python train.py --arch="unet" --model="spectrogram enhancement model" --dataset="songs of 200 made-up bird species, synthesised, often over outdoor noise" --train_examples=39062 --gain_aug_db=6 --noise_aug=0.002 --n_mels=64 --hop_length=160 --input="log_mel" --win_length=512 --task="enhancement" --loss="charbonnier" --norm="batchnorm" --hidden_act="gelu" --pixel_unshuffle=2 --widths=[48, 96, 144] --blocks_per_level=3 --block="basic" --attention=false --upsampling="nearest_conv" --init="orthogonal" --residual_init="scaled_by_depth" --optimizer="adam_atan2" --learning_rate=0.0016 --beta1=0.9 --beta2=0.99 --max_steps=20200 --batch_size=128 --epochs=66.2 --lr_schedule="wsd_sqrt" --decay_fraction=0.4 --final_lr_fraction=0.01 --warmup_steps=1010 --weight_decay=0.03
Rows from block 9, named by matrix and row number. Rows with one number belong to one channel. Each number is 50 + 12 x the weight over its row's rms, rounded and kept within 0 to 99. All counts start at 0. After the name is the row's rms in percent of the matrix's.
# convs0: first 3x3 conv (model.decb.0.1.convs.0.weight, 96x96x3x3), inputs 72-77, a 3x3 kernel for each
# convs1: second 3x3 conv (model.decb.0.1.convs.1.weight, 96x96x3x3, transposed), outputs 72-77, a 3x3 kernel for each
convs0.33 102:49 53 52 60 61 67 48 45 40 55 52 56 60 54 59 57 60 64 57 61 63 57 60 63 48 61 67 42 41 45 31 30 39 37 37 43 50 49 45 59 55 52 67 62 57 39 44 31 45 46 34 36 36 24
convs1.33 100:41 42 43 50 48 51 58 56 59 66 55 56 56 47 50 59 56 59 31 42 45 41 53 55 42 57 61 76 68 74 58 56 60 48 46 44 54 59 59 32 34 35 21 24 25 65 69 74 40 38 43 35 32 35
convs0.34 099:50 56 61 22 22 15 19 17 12 25 33 37 54 56 47 65 67 61 29 44 53 40 50 43 41 52 46 61 59 64 49 41 54 48 47 56 52 53 49 53 49 47 56 54 54 41 59 61 38 44 46 68 72 66
convs1.34 097:49 56 52 43 48 50 51 51 56 68 52 45 63 49 52 76 60 61 13 26 36 43 60 60 45 67 69 48 50 55 32 32 42 30 33 42 35 42 40 36 38 40 59 49 50 54 54 59 44 38 41 54 48 43
convs0.35 105:64 58 53 61 48 39 50 50 50 32 33 45 33 36 50 50 39 49 33 48 53 45 56 59 42 50 58 67 50 32 56 47 37 61 54 41 74 68 51 48 36 35 52 50 45 39 39 45 53 51 52 48 50 59
convs1.35 096:21 38 40 43 49 44 54 56 53 67 62 70 64 69 60 54 54 30 20 37 43 27 42 59 25 43 70 58 45 31 55 46 35 52 52 50 46 54 63 59 63 59 63 63 42 37 47 60 48 62 78 42 48 54
convs0.36 104:54 48 47 50 52 57 43 45 49 58 58 58 48 54 51 55 58 61 43 51 53 44 48 56 41 52 59 39 34 35 34 30 30 35 32 34 50 63 53 57 63 54 42 46 49 55 66 51 46 54 51 28 33 37
convs1.36 098:52 49 47 56 45 39 53 38 33 46 34 36 42 40 40 44 49 48 32 28 38 37 41 50 50 70 74 44 40 43 47 45 51 43 41 46 67 57 56 45 38 41 15 10 18 69 69 74 52 52 60 36 32 43
convs0.37 101:42 43 52 46 48 59 49 53 58 41 47 49 47 57 64 34 45 52 40 48 68 39 47 67 39 46 61 51 53 61 43 41 46 48 46 49 39 41 45 51 52 57 51 55 57 62 72 71 59 66 67 37 50 59
convs1.37 091:51 55 62 47 56 64 38 48 50 63 60 56 60 59 54 48 49 45 46 36 39 41 38 48 37 34 48 55 58 74 38 41 51 41 43 47 65 59 52 69 65 61 56 58 55 68 67 57 56 55 53 57 54 47
convs0.38 096:40 46 39 33 32 31 51 52 51 33 39 33 49 48 53 70 67 57 60 47 42 55 48 39 52 38 28 51 52 52 62 66 63 68 70 68 46 40 47 38 38 43 56 56 50 70 74 71 45 55 54 36 48 48
convs1.38 097:39 43 40 45 46 49 44 48 46 59 71 78 42 36 41 71 60 62 56 58 64 42 40 46 48 50 60 32 32 32 29 31 23 41 36 28 46 37 49 50 39 44 53 51 51 75 75 63 55 52 55 34 35 35
convs0.39 103:45 45 42 47 47 48 52 54 57 53 54 51 68 68 62 64 62 59 34 53 62 36 56 70 33 55 73 54 52 56 43 47 48 50 49 51 50 51 47 54 52 51 47 45 43 57 59 69 50 53 64 44 47 49
convs1.39 080:42 45 52 55 59 65 44 47 51 61 59 56 60 60 56 48 45 43 49 49 58 56 50 57 56 50 55 76 74 77 37 40 45 33 36 44 58 63 61 45 47 47 34 32 31 64 73 76 54 57 56 39 35 30
convs0.40 092:29 37 37 34 39 55 56 62 65 67 66 51 35 52 52 28 46 37 73 56 41 56 47 34 49 50 27 36 41 43 57 63 66 49 57 60 71 55 37 61 47 35 46 36 31 54 61 44 47 40 31 53 56 57
convs1.40 112:76 84 78 47 54 51 27 35 27 49 35 35 67 56 56 61 47 49 54 46 50 47 44 33 53 47 31 51 53 65 57 57 55 33 40 41 65 31 30 45 31 38 55 40 48 48 41 52 54 54 63 50 51 52
convs0.41 097:53 50 42 52 54 55 76 68 66 31 34 42 43 49 52 39 42 43 37 46 59 39 60 67 15 46 63 55 53 59 54 53 51 48 50 52 52 20 30 49 34 34 36 25 26 67 59 54 65 53 50 51 36 45
convs1.41 119:59 56 60 50 47 54 26 22 31 61 56 54 43 40 35 41 38 44 30 41 55 46 61 69 50 62 62 41 42 40 42 41 31 45 39 25 49 43 51 39 39 48 39 32 59 62 52 67 47 45 60 47 48 68
convs0.42 097:49 53 54 55 60 58 43 53 62 30 37 46 39 46 49 39 58 51 56 44 48 44 49 42 50 95 54 60 59 68 58 60 66 63 64 70 34 36 52 55 49 64 54 34 77 52 51 30 60 51 36 53 36 53
convs1.42 107:49 51 57 53 50 56 50 35 46 46 43 35 37 40 34 35 51 31 44 44 48 42 52 38 45 97 43 44 35 32 48 40 40 56 51 50 49 44 44 71 47 57 96 41 68 41 56 57 53 55 61 65 35 68
convs0.43 107:53 47 47 49 49 54 33 31 32 41 44 48 54 51 52 56 55 50 59 57 58 52 49 49 34 49 40 50 47 50 58 53 57 65 62 64 37 43 38 52 56 49 51 48 44 56 47 44 48 43 43 37 30 38
convs1.43 095:60 62 55 58 54 55 54 51 63 33 44 49 58 61 54 63 48 35 50 39 47 39 38 49 45 56 54 34 40 40 54 58 53 57 52 38 27 31 44 51 51 61 29 19 42 43 47 37 47 52 51 48 53 59
convs0.44 096:64 64 72 41 45 55 34 41 50 38 29 26 42 47 63 48 62 69 53 46 56 57 37 40 65 66 49 46 55 47 37 46 40 30 41 40 48 57 61 52 62 75 33 43 67 70 66 57 47 44 43 49 41 47
convs1.44 099:63 68 65 54 52 46 49 32 37 44 38 44 56 39 46 59 61 53 69 56 54 64 55 54 50 69 63 21 25 19 29 38 39 39 55 56 44 54 55 45 29 36 74 57 67 50 45 39 55 42 39 62 49 54
convs0.45 095:75 55 33 84 54 21 49 59 68 43 48 77 47 45 59 66 56 56 30 39 50 37 46 47 40 52 52 49 51 51 45 46 49 67 60 50 42 46 60 33 43 65 54 49 48 74 52 19 54 50 55 23 33 61
convs1.45 110:47 43 48 58 37 32 52 25 21 29 40 34 50 63 48 53 63 60 51 27 28 49 30 25 42 44 23 60 50 48 45 42 43 43 39 32 54 51 48 53 51 51 66 54 63 26 56 63 60 56 33 71 47 31
convs0.46 096:55 46 49 67 63 72 88 81 89 60 66 54 45 50 31 29 35 24 40 38 25 41 47 40 52 62 50 48 47 50 36 30 30 35 27 25 74 77 69 59 58 55 50 45 45 47 42 42 57 55 56 48 56 55
convs1.46 096:55 52 61 44 41 47 38 43 32 48 41 37 69 62 50 25 30 28 25 33 38 25 36 35 20 23 24 51 57 66 57 57 62 52 49 55 51 55 56 58 70 58 56 61 41 28 23 31 49 41 44 44 42 42
convs0.47 099:41 39 45 44 41 48 70 68 61 46 52 47 24 37 34 22 30 28 51 45 35 59 51 42 59 66 50 13 16 15 44 41 42 49 51 53 53 53 40 63 68 59 55 55 50 49 49 47 46 51 50 62 63 71
convs1.47 103:57 61 64 55 62 63 55 71 73 26 33 39 31 39 43 41 51 53 42 38 35 55 51 50 47 40 45 00 13 23 51 56 63 54 58 71 23 26 28 58 59 54 59 64 59 38 34 42 32 45 48 52 64 64
convs0.48 097:53 59 58 49 51 50 36 44 46 63 56 54 74 63 61 62 57 60 40 39 32 47 52 44 54 61 57 61 58 58 60 56 55 55 56 62 48 50 48 39 43 39 29 28 25 40 41 39 62 62 63 56 58 62
convs1.48 104:57 61 58 48 52 52 37 42 42 56 49 47 69 60 58 88 79 71 43 44 43 46 50 53 52 64 68 45 42 40 54 54 53 64 63 63 44 51 58 33 40 50 17 24 35 35 38 43 45 44 50 23 24 33
convs0.49 103:54 55 50 43 47 52 47 45 54 47 48 54 53 59 60 61 65 62 38 41 45 37 46 62 30 49 72 46 36 36 47 37 37 49 44 48 54 55 52 59 57 52 41 35 35 65 70 68 45 52 57 43 50 58
convs1.49 099:40 47 61 51 54 64 49 49 57 70 64 55 62 59 54 51 53 52 41 41 58 47 47 63 51 57 69 50 52 55 50 52 57 58 54 59 57 51 48 49 46 44 42 41 38 72 75 75 50 54 55 24 26 24
convs0.50 096:59 59 62 54 57 57 40 38 42 56 62 65 62 61 64 57 59 58 41 58 62 41 64 72 38 66 70 54 50 56 54 50 55 59 55 56 38 32 44 52 38 50 48 37 52 52 50 57 41 44 61 33 34 57
convs1.50 089:41 42 44 48 49 50 52 50 51 38 34 28 40 37 30 42 39 30 36 40 41 49 45 51 55 54 45 67 58 56 53 44 40 56 47 43 63 65 68 58 59 64 41 39 50 54 58 60 50 53 56 36 33 37
convs0.51 096:49 49 45 45 47 45 52 49 49 70 64 62 65 64 61 45 58 56 40 47 47 48 42 44 53 36 33 60 59 64 53 51 55 42 43 44 40 39 37 46 46 45 48 54 50 30 23 24 45 44 47 49 45 46
convs1.51 098:57 60 59 37 38 33 48 46 40 60 55 57 56 54 57 50 45 53 23 28 38 44 49 55 61 68 75 55 51 55 55 54 57 58 58 58 47 38 48 51 40 44 51 31 32 23 13 21 41 31 38 55 49 54
convs0.52 103:46 49 49 51 54 48 65 58 55 52 60 49 28 30 25 37 45 33 67 77 63 44 47 45 46 40 50 47 57 48 57 56 51 49 55 49 49 57 40 40 51 53 44 56 63 48 43 56 47 27 32 56 64 51
convs1.52 101:52 44 52 32 30 29 48 55 48 48 54 53 49 60 63 31 27 33 55 65 53 49 49 46 65 55 48 28 47 32 53 55 50 41 55 48 42 45 47 39 59 55 42 52 57 44 33 34 32 46 37 34 33 37
convs0.53 098:60 61 56 55 55 58 42 42 47 32 36 43 50 57 57 48 57 52 47 45 39 46 59 63 37 66 71 46 39 42 42 39 40 59 57 59 55 51 62 69 57 62 68 52 65 62 52 49 51 49 54 32 28 48
convs1.53 093:53 51 58 50 44 46 63 54 56 49 43 38 41 44 42 43 52 38 40 41 49 52 51 45 45 66 35 43 43 45 60 54 54 58 50 52 37 31 35 35 28 30 50 28 36 52 51 57 42 43 50 41 25 36
convs0.54 100:64 57 49 60 54 49 60 52 49 55 46 55 36 34 50 21 43 47 56 47 47 55 41 32 48 68 41 47 40 42 48 44 46 53 48 50 55 54 54 44 48 68 44 45 75 66 49 45 54 32 31 47 22 33
convs1.54 103:27 34 30 34 34 26 59 46 52 42 50 39 45 36 33 36 44 58 58 63 48 54 55 42 58 83 33 45 33 39 54 40 46 57 51 58 50 65 68 40 29 41 60 45 62 48 44 37 57 59 60 57 46 55
convs0.55 119:50 50 54 42 43 48 43 41 45 60 64 65 66 68 69 65 68 69 43 51 59 44 51 62 42 47 58 57 53 54 44 41 44 45 45 47 55 54 49 51 53 54 53 56 56 41 48 53 51 58 58 55 54 52
convs1.55 075:42 44 46 53 54 58 53 53 55 57 48 47 59 53 53 53 52 53 48 51 61 53 56 66 60 61 72 81 76 85 50 48 56 41 40 48 49 46 46 51 49 48 39 38 37 46 50 56 56 58 60 53 52 52
convs0.56 103:57 57 58 42 40 47 37 38 44 49 55 57 55 60 65 41 46 57 35 39 57 40 51 67 42 50 67 59 50 50 47 39 36 49 42 42 34 32 33 42 43 48 38 41 42 49 59 51 55 59 58 56 58 53
convs1.56 076:36 40 45 42 46 51 54 54 58 51 48 53 61 57 60 51 50 53 60 58 69 53 53 66 40 44 63 70 57 60 50 41 43 54 44 45 55 51 55 63 60 64 37 42 51 59 64 65 55 58 62 42 46 51
convs0.57 091:50 53 49 34 35 37 66 61 62 43 50 40 42 40 32 25 23 14 60 59 45 59 56 49 36 42 37 61 55 53 59 63 58 41 41 37 51 53 46 57 59 54 45 48 37 49 41 33 59 57 51 64 76 72
convs1.57 098:36 39 38 28 31 19 30 36 22 40 38 29 48 47 40 37 42 48 43 46 38 54 51 42 67 58 56 73 68 71 54 50 52 37 37 40 41 42 45 39 48 43 29 46 40 41 42 47 47 50 50 50 53 47
convs0.58 113:46 46 47 42 45 46 47 47 54 50 57 58 59 63 65 54 59 60 40 50 61 39 56 66 38 51 60 58 57 57 47 42 47 50 47 49 44 46 50 50 50 51 47 47 51 43 49 57 43 48 58 38 45 48
convs1.58 074:47 50 56 53 59 63 48 52 56 50 50 46 58 57 52 44 41 40 49 48 58 54 52 62 53 50 58 80 75 83 43 42 49 38 38 44 60 60 56 60 60 56 44 40 39 69 76 76 63 68 67 49 48 45
convs0.59 099:68 71 85 56 60 76 49 58 71 63 70 72 44 51 47 46 52 47 64 50 70 59 40 57 58 35 25 27 27 25 44 39 43 39 43 53 58 52 38 45 43 35 44 42 44 33 41 55 65 63 53 71 63 59
convs1.59 103:34 42 40 42 51 55 51 61 68 47 50 27 52 58 38 44 54 35 24 39 47 37 53 67 20 41 55 17 31 47 25 39 48 34 41 47 55 43 33 60 46 30 84 55 32 35 35 25 40 44 40 43 37 35
convs0.60 098:51 49 45 45 41 42 37 43 46 46 42 44 56 57 53 73 55 59 57 62 65 52 55 53 56 38 39 36 38 44 51 53 52 47 49 47 46 50 54 56 52 42 64 53 42 34 30 39 46 50 62 39 55 52
convs1.60 106:39 43 38 49 46 34 64 62 50 39 40 46 26 26 30 40 53 60 76 49 47 73 51 50 57 36 46 26 34 36 50 61 59 54 58 51 40 45 52 32 47 49 40 64 70 50 46 53 59 64 64 37 46 38